python train.py --dataset="simulated sounds of rotating machines with and without faults" --norm_position="pre" --optimizer="muon" --warmup_steps=800
Rows from block 8, named by matrix and row number. Rows with one number belong to one attention dimension. Each number is 500 + 50 x the weight over the matrix's rms, rounded and kept within 0 to 999. All counts start at 0. Numbers have three digits each.
# v: window attention query, key and value (stacked) (model.blocks.8.attn.qkv.weight, 576x192, the v third), inputs 128-191
# proj: window attention output (model.blocks.8.attn.proj.weight, 192x192, transposed), outputs 128-191
v.14:511504541449516476470484432465577459543574437480520491439503481582482444455511500491549480531554485530503465540491516461490571531467505437488503510485492610520453545459529550493505468430551507
proj.14:429540506508521422464475434476435523483534496546592463487370465539496588454499410514464537424487541553454506540544461541550436495483515438468537509563482513467567470494562410497525496512431529
v.15:481480507510553484456474545514545494540491515468456438457521506565509498533469548494482528523451531505533484526477398426519484522472521493543615549459458533631453510563529463475554493482516492
proj.15:482534419519482436462583560475466535493518525529517534466488507452576557479525483570510447455438512609529430420495516509543474488443356505478516560590486495482446559413491497477491522536437482
v.16:530505537548577438479535523536467553375556494463494645525509500521462517486420482544498446475482557551536468556473585463470437575603497544466497486607543490537448477533507428452566454512464462
proj.16:480505507475537540488438470411521502553500395533407444554496457493488507533484479549456535508546528504491480473527464471548510531478532450481512524437395571457508504532545607472517555484513491
v.17:532488518506444477438544470543542527473530562542504427485499522458555420558522564598381576473456577544557542472560483418518536533566451572558472489517481488504433393444516463474557480502524598
proj.17:486541507487476519448459430476518434541451520516599539505492517545521566537481532433497563508481428435473415470499478548535483541530555399504487570527472541504442564543477434514479437518454475
v.18:456447578450444440458525576465452451480465491408451482495495540495493556461432546464537460582595449495522445574576485565504424542573492494563517484458521404492563511424482487499534552505467502
proj.18:498539511590505510592550525582556443512484517511460472488585478513521538584524490491463504416545505462570533499457522489418452531500432588542404510521566493481490495516447504478546514540538551
v.19:506508469529506496468460584493547508512459636481461552506482540591507416452426580535493545498572473423486493505571415604483519450398576541472470496539482489488502541559486437466533491522516559
proj.19:496592516569462490524567512545466477437567514531480516537542503478449514394446531512459461560558401492562454476560580523463557460455466534547534529486532444471474474485468545437488464545509436
v.20:616475553579442457498547502525454393499448441549520428452527497436488556516564482535408495471502492500556453538468491425470388453553606563518510552415460525462534523512490485448498442459476487
proj.20:506432522513571465464534513444508491507477576524507495501548450447460492529519440427470553446487489435437526489492583472500587525513534521547507490527524523537472525435461492573476450524506550
v.21:499453495542541569527500529517577542531523418479496453551526515446446449486524482527541517484452508551433489458451609500473437448499471547566495489453473526402413562428455437544492567531610502
proj.21:527508531547492523519479505584623524455452488443474511460556476442516491495510456464520491560502485473542427545483577559477523536432480443473522552537544496449499525537476579470461465497487479
v.22:480441510520457464406523523478618567488528533530525472477486493482518551494527594552527536548409528416536492538482539436490573492455443551444540508399436451503477470537502507439533455461508426
proj.22:544519573461488369475430577521475442516464399538583564569542470550538579553515527461388469439462502534438534525548545532487507449525540425517541414597491544443509468631537545407539522490518522
v.23:530385563501472451480494617549480449525434484480476487514604499571502449453502493410480497492479575523484380528478539551559485540526437485469479566559544454517437518522441484512509450565504483
proj.23:466568435452554499533475552492513460506496425459486570524527592585439484579487565527490556462521497468514439518456479557500463493578525484532488430513454432447377462514472566471472510494447552
v.24:457470410500470387550562517511541476487459485611522536530475471458511518467567455556454544498477540547501458456497449382407559466504532454469536521562513631532437461552537525453472466513488477
proj.24:451528575413496532397430517410447575504425481543430535486479607441467471452498476556558422499521480510454501500475509467601473536507450495532493468580561480517550534400525434481504478499520469
v.25:514531471499541512507509519553614445485553561507507566475544535541449510484462545551423493590578477493453530459493497492515546531476465476584494492549420426491409435398553507530491509500501415
proj.25:563545498546440437463462549507492509494540495524531523484517465517502536534458493576429466590471472504458536482516511502528422457499435494564450491532498447475564478572438516519562479479518470
v.26:485602585523578529463553426439440433483382488612506482600517516405541483479546501546478501564446426445553566518485448452567523524539533466469460583473435521554475427477502509529490511475499522
proj.26:444484538561501540480413518464384528457562495506539503423537470535562526494481555543548492494405557554475504486411532398553525544460458441449508568496499513555506570523526556534510546461477399
v.27:414496444507443477547482582520479555516379527384478457423565453564458458501497510485505524542579508415486413524468536463558459456568489420515487434458419514497529461452478522498492485488474518
proj.27:481457415487574489507540488497589563459469475473535470475519453514441371532500464524528441546544522516549505522433571560514535586522503509481481473511542429452463478434533525497504471538510508
v.28:541446471426487529468548441521410535468518446520551519581582526459400470462508509502508524521540505468480536445521474599512482519514430492586476411472464536472561391491510455456488544445452530
proj.28:542496459403471488551555539501485460491455411426486516436480574442523483394546545530560450454492532537598555463447526507497423506471520590540448502526430586430506523510485544521490536524515428
v.29:498602446528534621449473500475446513541514511511508519424588581493556552514490475441471537424519485519432460547520484487495557497606445445445468441568505449480529552571522588515448466517537548
proj.29:471571540497499564535498435496547580548441531587511485549472468493526435538424474538578463525460586520525631518492511432487523523560528496456462479454451407466507518427406330490463501441366514
v.30:456470540524666525592493417577538497494427561460506548501483540594559477532507503434491527412485461509517587452519563426473515416558508488446503435411411472542464445600491540494432445447400389
proj.30:501527484527393468489520569542465515455428518546430515495497594467496432378534536517517512467472476444511500538484486476451478495455481560518497392508634454463512491523562501505620496501408490
v.31:554441478548468410517501529460489464547504560519486492491428482455516400517477519548479501459540404494471532498530526457505452483533519448533542500453378492441472491503547517403523437457544477
proj.31:495486566488454484448416467503570479500543505414445524529449641531481487429530511492484436449527519538491513494444526489484562580419533503512489459456520479429470445539459447459534504482463501
v.32:469518521524423525538510497549449482521495466523469529478517496539470498592498534468498477487529515475519521444522470545507469547493493482454512450453547395571577583465484482516580451474495492
proj.32:566448519492494398532490524404558472534580509482555484456479435505509458503517532481513505495563525408479480464505453538540499407526491456461403433443502516484511529431457539544539485533459460
v.33:526499547510571556574514503539454511557487556413474509540484390464430402485509578399496498548544456508422424526549474595547554463497503505535525554536518516467502472554561432620458477461528538
proj.33:507460508471447531418523590447535527471486476511520531502474549473395472505519469564542474497476479565542507469491574523470533511556487547494418443500457457566494608504459545624550569563631483
v.34:502438435530421439511454572543397502502599567565482459600558436583563430477464510477430503506538570538514503485506502485472517434448438448552438406496507497470482536522493534474504487444478571
proj.34:574476533529506485454554531530568500532563462429424524467471546543420529574492477456473480556549492526559430472500482565507510484495430482474503534479504482456522469518458481528515527486563537
v.35:501435526392415478576679539515572545533461426474516514598495520547477489522416546507558432479484440464568445452452517627392480524464480518570494533505512474499524529523503483593507524441503505
proj.35:490530519426466463551513565465449458512453619458480489485521422485500556548483511504481494525625523515530483419543431521536458509509461518492464557596514505540478503526595487462481487583481396
v.36:461520586472542565551547472496509522548483535492523460419556462534539451543532480551501498472476563550509469470437423556472513468514563474512469468535544542496537537531538474552526499561499500
proj.36:518545554494473513480527541496542496535481476496557486461435510511441451438588551526438545563458546474503482531487545478522622478509476482580494485501423485518517567462440518469459557415457496
v.37:561459464480459471468524577442458469395445556461488488529508550552528434390489488465469558522484562531565480552471470609542500517507474522386511595461514522520460501565472504605614503468514496
proj.37:457435489452444529527452522613525588515507487463497489572489405531475479538348579487489472453557326443453522456517484449482501567490470481590471466512405520497528490489475545560449595489454488
v.38:440482541530495507542458516504467487546542564457493512459470382453451515568557532494559570466453578456571531508556493460502465474499520520448504427547455545463488540445471513534575512476530521
proj.38:465518506457572493443559435484573484519485513468525490473450575571496532472498543496507419474511466427479504478444430525502549499519456539495544501441495476558476434497511489489559583476489510
v.39:415563409497482565525512542590519466510489542497481450424493459438471520505460517579507516559570463531517535533457442547531570555496484517509566463426566496508523447503470481568517441521542422
proj.39:535473464489513479535552437405488500579498450500505506551478489549495545517527507567567488543472497467449408534522530553565421498438447539514505492552517462513515539507471551527554469487511513
v.40:470523472448530498506477438501527606456484489538457542439495515391547497542534527503517530387457568515415530530452497494489508577470519519537423471491534474487482469531456576507490620452452513
proj.40:443444544563438492498438450418525446446589531456454487489480557475560463466487525503500522486463489596462539495466457419561427567487534457565534515491511580490486542435458487421532491505533494
v.41:446507531508437510494503453504509503431488431532472488501481501421542506531424483512539493529434470530465448505476463522551565415491527506490585471526546402534545478523533474562539495463540538
proj.41:514531506581424519530430504514498438502514550518465498473587545397487524491461555469505483507516512519428502560486492460510490507550528482513518517480469536514442518458562525478570549483446516
v.42:553569511512470537551459462436452526462489605550547496526444488579463501493505519549353499526504414401582497418513501517580454439428456521532527481525501536520609563588512500562483491445493438
proj.42:471434450569555436461522457447446487525439539538540578467554538493493503445520576527488480464483543419544523398534474485411525479452546497495433560527399503544473530390572547480538487520548479
v.43:467577520550519514552527480470414617492435494539487530487444518513522490617539413463383585523515505526454503490427514463567493490525603497553519535501506510622498448520522525550475500467542470
proj.43:502389577479553454466446522432418529455422550512440489488477488433516494541578548481591553465517530534496538538415473411567537547460597475459567483499494543523591553497492501462448507381452494
v.44:427604357461522499446477514492471564504474466480505536555550445500512466559452526514584602554480519492465518446480436476515390498529494456509496468447469512413411480553494562466511552393435510
proj.44:490481615479473460536545534454512441485491448524520489439459533455498514432530539524509379508523502594499430534437576536518509487425500523431553523493482570470513568459548509525515481504534493
v.45:511533479499552477463498509575536443435407501525530462487571434578509532491491471583550540471505458520497441511570458473506370525365427522397538454540440431430405498458458481481506409526494475
proj.45:510460420593444552493526491558506547487540421478495445522443510525504456477533518615488448602507454536494447489426405542482524501537564435592460465569651430515515580590581428512533507518525516
v.46:500408474464439540474483416483494485507456643541527638518465601462484472536570442507521447503531505511577508545437433492536473457499443520498631555552553386519473502468514469425458534510482509
proj.46:486488459516440470511561659579474476506558535423484527504493470466459474411477551577501381530511457501442515536498507490459442563506475467444400512540493561446487477515533465532537522483530576
v.47:460501532455384509502567602570538437559501461560493553482499493455466525490542432509513314485472460539508527539625474548468508453477491532530511491467471593425422451495553467512552587549602421
proj.47:573582500507566432496460522460471486486480451491466462521539602471513594543490411402538539462482474397500357540475474471514554492514538552492458576525563569507503565550463452517554436569506497
v.48:546451479496489575459482524481404485569454491592541486431552528462479527620482505533478547440518469523570519469497476561481387487502484591390435432421432584521519487559553448619434492509499469
proj.48:421581488509485541508471515487448519506455611520526556487563499480575443511521377400550512527466516514489487480571436468519467581476507489489562563497481432590444502556587509541443494580447551
v.49:470476503424428483491451573487460446484607444535513546531476477528498460410511505479439531456450551509465425495642479492567554377530383568443477498514481575501525419545412539486515534478621499
proj.49:514540451537577528488447463473602540431469508574518494508513497481502402419483439477526466465499459486468403453531478579445616462581519511532427503531600518425525427479497390475474521466504445
v.50:549528495518544498426542473479497462438471520550492501588448477562481535476400519524523528407423434479503567418572470382555454450457470475464530494539581463488444567468445489481454406498450506
proj.50:580444502408477613437492601624474608478426539486488540502551512552472447422492425481418496499568469498497451503585510444535528478448483516509484521480521515597447596457488623544426415437585530
v.51:536590565458382594526451436551413544497480529550487527580495653493481515567476468534510542531430455537468583502508537453582533453563442439383580541457482412478496516478553458562500549367484532
proj.51:470472529411478505486523401473508525492493481486515467446523383500506462513551458434467538516525434424495545517588425472566470504560530493605454452504570461588543534425502473530537582490529476
v.52:465539499452430496460503529537532500500446562603481564583475530517492445392445523544495576451471458421450486487479479436452511520488530531460446508532469469493562522519457493498537458485470440
proj.52:508531464575579531430459435514442463540488469547488477485507453544559556504593445494548596600519508557553409479514460416560553418441639456513569494450501471488501577468502518519437518424394541
v.53:550516478474481498472393438543462545468526408487540587525530566488549467583470428444417479447493516555532594641491517495522518534526561490522446460436487473484602491522521589444522564542528454
proj.53:514491457505475438514581497406457460528455530573624453497483457546514429482527493536543535461455435561575528517463530534384427498454389527621472484552573545455478435472557436486490525512533562
v.54:530551580494474520493502529426632528563499370489522514457451522636551498459535417574573400466607494468435495591570538491417615448500547448511516623535522552549451406476634477482438471479410499
proj.54:597454495546501492557563435569444475508525449408497504550478557518508569549501537497497559459587487457461517514561373497469512410422585425517550472425523494521570490446558528449489456510538558
v.55:514571564555539392523407524458490455468403512437494484494418443477539525547494478511525518366367625478436539530489419501516377445563598514569551506520415484491533610385504548431549589456531512
proj.55:492481562637577529569377473442502501499453468426563607447524507563501485550550554482465471569477511564467430540501475475584437432578446509470558398441524463551584575540522614425455574483540479
v.56:450580387526511474501565481535516553405604446525463566466470540439469591540590460480508547415537520500516511440522382570504468517536494584591588506648549420494458545477583485385611597413517547
proj.56:528608535562524476603433433479448470417681510549475461500527470432543547547540536490456547453498607514605489426544528504545503567441462459606481481572485569505507445477494466402494527602553442
v.57:451416489493493562448532558471513531442512520561486451482551491506497488528572543546498565507425501499486515491478433559430559581441442490429517512532620513588390441495548575510418486510491475
proj.57:489445534494534433455523476540522497552513564444510472436429500596540490561533536475494528514465517461581547453500430590492435481540445524423458607597509527483520553502517420528440535459507562
v.58:474429566484463411513464501601488484435611446467518578639493573564479491529461495553511489505440524499399565442529433489398482554557535429440533463454510472481650496512540479558467412378480590
proj.58:433563540441464506484542430508526520533404460496558542501479430542471556489463576550485478490489514480589504431519551564507550524526605563392510598494465471525490396429507519556523453422550494
v.59:497379527459616489546477462522451477531414441493463439496399618574545450554530458509485504460433539517581428524486454444523475478476594532525558459507526434531438589485426511445483511441524446
proj.59:514480457500495641490444446444446552493520503565467482509519535483405540509443578476582479568434518639588507449570560548508424495494520520454498577514494475531482482550469432563491421392568452
v.60:561527555533555514479489393488538445514427414553470453534488482455448597516544446485588549556512423436544502599512491429535476441529500488495491447521507506448523538613480499490405488535515480
proj.60:478410503582427586503449500508536473524450449491406512501466540505521478518544470540492509543468377426425546531519530464479398443432530461514605545429447489512585468554513536440502525396495474
v.61:436405498514432523478467471471451572521501480480445518528519467557513609484559509487505530586580429425531508526467514498466413563542484557460574420417471494524400526539459513503492473453504539
proj.61:505507462522581421441608496546476547527579541543437559559460544503501436599494545534447515615443536527553544526486551530419481573530488491500524507536544447525452408460488434399446460578542521
v.62:590496569424495550430456507501465470552555482454576510405523377443409439484541567514471473545477543507470512454539510589482610567492500469471516511513457465544508497463570478576405424502613491
proj.62:527456522402449394500464476449514479422520560589545464534468517454520446524507623504470485475563455545498513516484458560544465496585578495512489428504545457537531458547599521466514523469554436
v.63:504541501506555402406587582473473614461500451506453493592386466459481459453431512564508565569487513607453470413534523554464590521500491501558538446561545425432510455473470487578502492556416558
proj.63:471411570402520441384554514481483627459479576537449471563447483553433532394454412544450547403561508462439542526589434495529469558548490571458459511493466505547483496501422560452391442523496527
v.64:483406445458493492587492557457431376498594443473482488520458524547492480481498421496454514531541476376412509549528481439521511541582461532588492506505477464585432510475524500456518481439530491
proj.64:504482512590551427476575493429497487520471522506548446516520478569418529403594442482513512486567513519588540666496510499484509557402426504476523555464570545425484477488450589443515376549479487
v.65:471510546395561491504547496500452382549446533485490351533497510524444534510525504504454341484596567490543578445496440455418541452474499481445512487492560525417557453514551540494518519447463496
proj.65:541455514567500530474425462395619446548505456552458509567401534605432480504506474498471564524581483528538450546531514475612499553607615475496499454426477522485445520540419480549409443412504466
v.66:472542504518434460563451488497447531518588556545436420522448513459545483464543419539501464535452495512473587502572506441502481527514468465519461475447639530439487627422535468464429477511560518
proj.66:544487493544484464397561486490428508510445552466448481572525476550483498439501625450474540495475572477441544612487434577443591478566518562443527421408586432546429482491509557524485522498350504
v.67:564450445437491425586545436462540423477492539516537477453524425485565446559573542494530586513561469491516481479498506449513448565485424494544552513520437541556410472482487555437474467457462476
proj.67:477521408538533526491528523585465621442549423447493473512453475492468490443535542612464474529516532531572588487460437381403517639469516509534478459562453559522500464609545434554499524445398504
v.68:564482499468477449546462571431419539418563497525525565535443489514482488449560535595542373536397523471517532494490577447456485394516500540471490566483410476520549552539538549449488556519455536
proj.68:594639581573552504614578443505568454559383462421501461545507539523488585541586507449599512459445472488512534675450564441424504498511448585390616509461581487511541554474530485471489594422494488
v.69:470522573526478534494543499542416508582424417528472443570444539438470488436438499461467497541451547561609578528492558554428575494499513485503432484578483452484467436433544490469521437496465481
proj.69:444456542528531468481536458492491534500392429628470509512535444522540500492456496500526454403511493472435468522573493521554468504507622458458493472564523523482560465470554511557488439447504594
v.70:493444501459597498482498471499510559459490497503549520554418474499515486462533507542504487551383484565492469496435529530558394549518496538516607445529473540386376481469560554507480454564576440
proj.70:556514435378489489472508550464583571524607588435594496359453510466469480579547508500538504566418588507524559450555555583530444454529499491537467582437366572461431483416498561542420443537510563
v.71:522524595520550497531452469461520489581531470498529519468413467573495431447453477591497436504568477533518460516493548469531497527515489538505590545478584477528432460542525473563399546533493491
proj.71:554425496547490527506456512488514473461368547552538587488462602452604554488596494462470533451469505483492402464488564531474455498519542515395507434490537499447560489527513503501498539517493553
v.72:473520496558630568584458415488545398516463450437539562541494474498443510464486526573511505438463482546483537483543510423514460440494465460515429496461451459467463526500467492554519516503544463
proj.72:454511483438558447478475566425485478492392488468536529494506521504463559478570536472524488512470539531401423474509513565520517450495518524437548449549516519492500474508518471508572590503531537
v.73:464566463523423523577525492562449541443493544571466615509578571521508473455576471536545487414539482500510531489604444517411568552496450491460530552482524460546457497498478564481545497522443548
proj.73:587448441489457423508539464484505467590423465570451476522599489417547594534467453415485561414465532502528565527538571556451518455521491612486579522443512473521499526512551423555566524579535504
v.74:501480517534446614535591564557505503482454550438509557535492524425524474521459500514490452532435512530525453591438417427482468431409494498460474451471521439518524444576527526564435494410404447
proj.74:441528500453463518424518559539548469528549464581557525513485495543502535444444514508440526438454511618488605584523520550529432538492437415548425496662480445462505510516571502520446515483409554
v.75:527457492488458454511570505487577450546452517571538473405539486480514505516541505455445500409441530538519523501545477514520544469479494580402564651498409530505502564468581451473490437608487537
proj.75:527523537427513586628418564527489515539414496519500455473563544469573481530481510437523436475505505567513604512521415508484447517595524458579503482487475549456500537433510498483509517503468467
v.76:530512520505414505596437531536487432489487483445523486501453415454503539643452522457569443543478509534336525557507497413545412506537440491565478351460523499548440463412521508377570591517362467
proj.76:449460496550541564417582489419514555569454513488540489452480558515413545543318454508362654491529510445582558507607414541509468411478471566429641537535393620510542384499537542485479510461523427
v.77:468381502503433461423427475491521563550550487469589563482563612424504528567471577483479533476426628436614460446470549491480409494527473460370449570528423514489510453484602532570461457520558494
proj.77:497382418559463532534514481523463447557533504433499468405466533487547400587522428490554437583542403516519537588398587543472435564559462478479559556505626523494525462498568376547446482530515535
v.78:533418495545356603558527538505502475495488517545509591490491528518518439477420506454515429398508404480385470527505431569411491455529405550522560548518575545503437612458424527614435440499569572
proj.78:563475471436410499446536482532370500469529465504541461487511508584590536479463455589415457500439535563516448581481516489470474418414520530449489522429534471476482502479634491615548487602577528
v.79:482556548525556597594493420419507434519513475365536446410495578510517538535501479566495519566592448452503398542549517527560585531514436505534543609475556476458564449479490499438495541490473545
proj.79:559508523533548486441507540376591540466520493534592491506498501467551460472543544472550507458518594440478470575478423521480518513490552420486484468429494455567515548602453426404509460424587526
v.80:475476562470556447586571472445524445531607452497489529514456537503562576493521569572349503478506541576495468442448533492495655519398528481482512445562444406528523492485533493498579442487499518
proj.80:509459573561484430555464478486499560483522556421419458539549434561549459480467476447472489560624450570484493540425498521508541586434485491464545661498570463521560552495386536496518519418528558
v.81:486560522428443558497447485462458652410462506467472449535470440542510500524457429493534473530449593521520482610508393526582400489463496480446613558566609468594464558456487508589571650446530537
proj.81:585440483487425537572626538528524422501469514520443468549560478431549549502440534412421426490476548499494573525547460426541450434424433575502515480419489513447526507444597542519475524550499518
v.82:413385470506420412506564444587569483591508534514469463550457545581454430620418532473516490460487592512579466531473476429543538434518434526486476547461530569479511497394464486532429525562537495
proj.82:515389512494460502542457597564465507444463426527455532539491510576531467619513514583531474493552492535543469527428472441528419459574503530517430462509502501530487567467467541554398456503624521
v.83:490540498517485522566428589509444413429479493557497482511430560451516542415511524456515489504398456480491434519439512470514607562429530498494555592449448501476519612537445523477518539396592431
proj.83:489535445540522519511542500536536465506474440437506494449505530486432346453594520545579482529504607477508509454488570558377573474559567541463500563428511530461534454478535492584577496477378627
v.84:540486376563426489473533530494469535485556451504493624539558542522635529457434508532497474536513492619459549612484504447487438533532396488552595581520537492483484473534499504536474487557550535
proj.84:431496479456469528446487462473503594481575469529475512494567456517564359455446447482470454484532547391581589527438488477442519505464570436530492398480512365456526460471416557548445451582498534
v.85:530474435522449458586455621567590448452574411539487481472553551550485485540569524515394456562585477537441502532504499484537440437498485536603439537399522596468456485561456510426537477601514515
proj.85:455492454433533506462424484485493533484579498493508522502534527586555503532487490593485479477578550497446483496484532415455484456514465509436555499429388507521409441451496459467545547494501542
v.86:572474522519564477552396362543493499498464505507526510491536542513423568552503517467548384478450417485491420499497431566455444551555498455504497497491538623470464578490585536438580524493551457
proj.86:435462510504479575481516502459526586453523523537499447556529377544429405552469505516520586559412521598536575462490499539475455514466527499472482537513615596564481562500575456531528452474509533
v.87:474478545523548438511489465589428470488473583551471541522506442578445500543533483473454508456550469491485474531397405496491585503447532494551531400523565425507424437537448522382488505456555419
proj.87:509534597449528499597507539468576445487578396513355504477534484520381536536554553557598512461592484478547432509505516500519474465523483582483525489489433514437515419507516552497519543505529543
v.88:365511519506486585485501471418520509509570315441494489465574543480515586516515512527464492520492514551483472433474435483557496539487605418543484501600670493530546634448471507523560474433524482
proj.88:534584547460491426488516489565548515515482575542553553517518365497537505477481505431450520424495538503548567486577498521454525483528520549494487516446479346467542348508519542400444541390390452
v.89:388441532466486438476590499477488530584393456543546523476480493493464465544501522581576546497438511532521486392536532490482442407535470530507537481508504506523529509571524394555413427520542491
proj.89:534516612453500578461443467553417588514478626527462438531418486450487530612411505477451572505511533475387477448547396454513491549573464534396500490467569516538451494514420440538487424428459486
v.90:656421482529443478454522446488443497591449582568468588535393490537548566466447480598487577582536397482445488438456551532524464454591605521499533502464440520537535435420451518545462483582521462
proj.90:479437539445534436430507479432364559523451536527447530404487481400532472517507467449489519461491530520564560383432531430441520565489599581517506526511508463551466467548546539487450468417433471
v.91:505505461526552499501444482527535534495590515428479536446491562515554477498559579487551528533566442417480554523370535466516482455530481576485539544372498513637490455577511526477548440510555410
proj.91:520577452472466509562399445447537526441548470409533491527543577534414470518464497455497485471526477498496543516390492434501484544494457474508590520541619566508475480468510434491565551486462560
v.92:505556536494588524443566487476495474432418439530556467565442497546519506640486465432449486512518468532481498395498452553442435583501474562532441560484540549591441418550463493519477503539406473
proj.92:490494515437510469470469533479497533399543530450552517464469568523451467459428454417469445504435499479449499557531550457561447541518434515510506679516477586491460461510471524598577498485546541
v.93:462574466595460419514478512632471529412506505535496414483458479510577600517481480473485557454513467580414396520464467471408643492481527551513507519515625527555548486465433489561585421492478510
proj.93:508473477494528535538525493513530531457450449467490570501525414509558532507464538544539387498444502512406554415545482550445412540470455441459489468477475457490463427532387521588494456471551450
v.94:558468469514432481561525480486514486492377464508446469518501508517534478482500362420514504480556398537477480432489574551562505488466487453380506433413561447415498484543452529554454474458475494
proj.94:521497543499540572449507545541455511522541449530464494521557543510579499463445462495512521431478463453494564532473510507490472485453552540717469432527441506519562588490508456468453559528599480
v.95:448614448512518443434406541466486515469549475469470511431530561592453495543497402533494464443489457529521489562599578442413515487541456507526398453503490532470445503555560545555572546532479508
proj.95:522505562562490471509511510514523417529511525440501501482577501457540487480514635535453538517492460440536507534468613423533614509428463508496443498515401554524512507497487529496485500459472469
v.96:529542404459543458510584485493500501534510496483479471520471436491520499544499516501430436500508472425538540506501486446490487482504526417509581455522501500498577473474582530491544504465471583
proj.96:443559500497574438445520591420577497483498508505496463512424511520553428506495463610520519476541559516550453479422411409480484499515505578516429491534503565463482466481532496493456502487520534
v.97:531537496464636466563451450503489511454421536494503492525538465476514489582504514581500513569507494502561466471459479593495467466526504491504596515479417483469445543556471551534469536537499447
proj.97:511528464571413593460492461524538486419507463496506490482442591486467399516508548450474531465502456436430539519564513584473481503479521502532406556472424505438510508518503562431481511519503561
v.98:476548522522484531566484447563527491481426490443525508520491480517513534503512505461490473384563516520461478450425517555483506468543524469525449444487579549496519505565531481491552509479399548
proj.98:538501555473518451581508559418486482489532638473490520485427551479442370527477439489473416565529553444505512523521458520513454506474457482496543400565459593571499520486464483533523507450481566
v.99:484555651516525513521520480474524552470451477523554468461511472491579529467528507440463419476479507492494503580500439511520432498492436516514549483550511573496477523540444546488445497475533499
proj.99:500526451489488477518462448431475447539509527552558527508460425571429476481483526445515413457530568509446519523470525490464513425554512536482466519493404533491550430512523516580484464499437499
v.100:465487458479483525560519527552429510573455449447495492463504513517440531500550494530518511510470561438487500507495499485515555582475480413500457457500572514467481553466508520501533495571418497
proj.100:506630533448473507523486506474512435518556476523508516520510460427529434462464473449526505422458479451559606502505426496489473453435520489505579637548483402590526548506469510509538436567523508
v.101:588515425481530571520426509520491468486476490555460563479475475502476527486592496460485541525512518521549496532531474573532491550543418422419504522533467520483530530483522439588553508513529557
proj.101:577550548578499522549485525477462536534540504441524463492544506529500491547394631533491528499516459504555464529464533560402499471484519527521521491471560521507519477508501535443436448442548526
v.102:509478506481550415466496519429467492570523523440531417485519571478484511513442497537526444487406471605563498458471464496499492483518491515504540409441498440477481502515482548474500498471541458
proj.102:460529408454441545466521515497537474435444514505483564410530536449528454488475549516504545509492513461468468491490523509468517523517441559422475444481700515548470570544455490460570521534468587
v.103:492465589406487505549481515486526526563555477543481509518536634442549492519530469531550471544525475541483484478517436484525473424492458481462544451547496455479387507508454471507501489502482432
proj.103:481517559547508553495508460485490480531540491465493534461482421540480539478410497487472500453493511539441457418566607589507451570496577557479373523447491495520585513448466504474560560506394577
v.104:522470478486387495448478546516554488433526501566544444542483520537436469531449508488522488497511522584397552487476505561477499471469443497486487480583461516546428456487488516497488499519547523
proj.104:500509544488587491509526535495483528584451501407547477491486383464557441510484553456482476594499509469545490434518555482463534529586508515524477474469568561487592474542456487557545514497515456
v.105:428432429529488483496497495453539508507561455509491550506514476506455437567510460477508518453502538562443485515470436478475507572479492541482463517489534528588543500515520463504512530556519545
proj.105:517464484547488513527576514524549564548536489431501481469477554444524634447526487458491412501455541484453452515496558502491513443522490386446581458457506485538471470475420514519426537515480451
v.106:425601585526557564422512555497426453637517545447467433434526541497472513493521554464463479513452490529510486567580515476464543487466565532599553489401528471523414443533457516458501549509537570
proj.106:542525450526558568559430472494509539439429433495455508476435534505554588453586554482523488560576555478461508477502508512525501471405508489479509543464524490546521504557567461410484526546444464
v.107:501479370515452441403532479590556567406534472455453501539483526505566563538487480524467442516500469513505479495517541532412494473435481522585477583466562485536486458450477539463568433494494474
proj.107:460484519511536418598437498507491374584498551584569482465519462525473412413568531497533553621518637479537584486531561532535443494544433476495480408464522540503486523562501462549563481453445446
v.108:567490474541477384518596471483487508537573428550549445423545558540582490421418551586466452544509495497496468581507524496403488472455467487429482499535495556569565425526459496539525481524403520
proj.108:446418513498466412440579554618472441520477455466511504436601507499493594578573470498499484554488551519510482446598468487524366535524471567373455512421539529458409489418577544471561463494494393
v.109:462464478516489478504528493493515558476484522511489549476452517527452508494416491546511539509476465468474518572487560540534512461490479530506560389517491554432467488492562557435497491537446540
proj.109:476507561442468496475443580560535563451537572557492528508506437404544527515538422485505422523525528573587488454540467492482486467526544451497456512570519487444529562570450484475509446521501503
v.110:495511505561512440524507460470592572567458564440506558603495473488471489518486503573504515613526503527493407563482434453526477530516636416546436577497472549474576499561422478504503496507583502
proj.110:447422435552434555557506507502446448410543515502493449417483525499552505444568428328511424464522471443434542617597522526477461515466431553476578530568542492462492494546489514462443500471547490
v.111:453545467539459503441538559432518503457521451456520549506537466533525522420477592487468465593505524543487415511464480541451476475516556535459477592455534569623577486521460469483538493490443543
proj.111:518481522449489367550428476555492521490452525483454445409555569551526523490586516536528458486488535414420548545530544539519550481447526501481519344479420467475401502448591533452498541489563379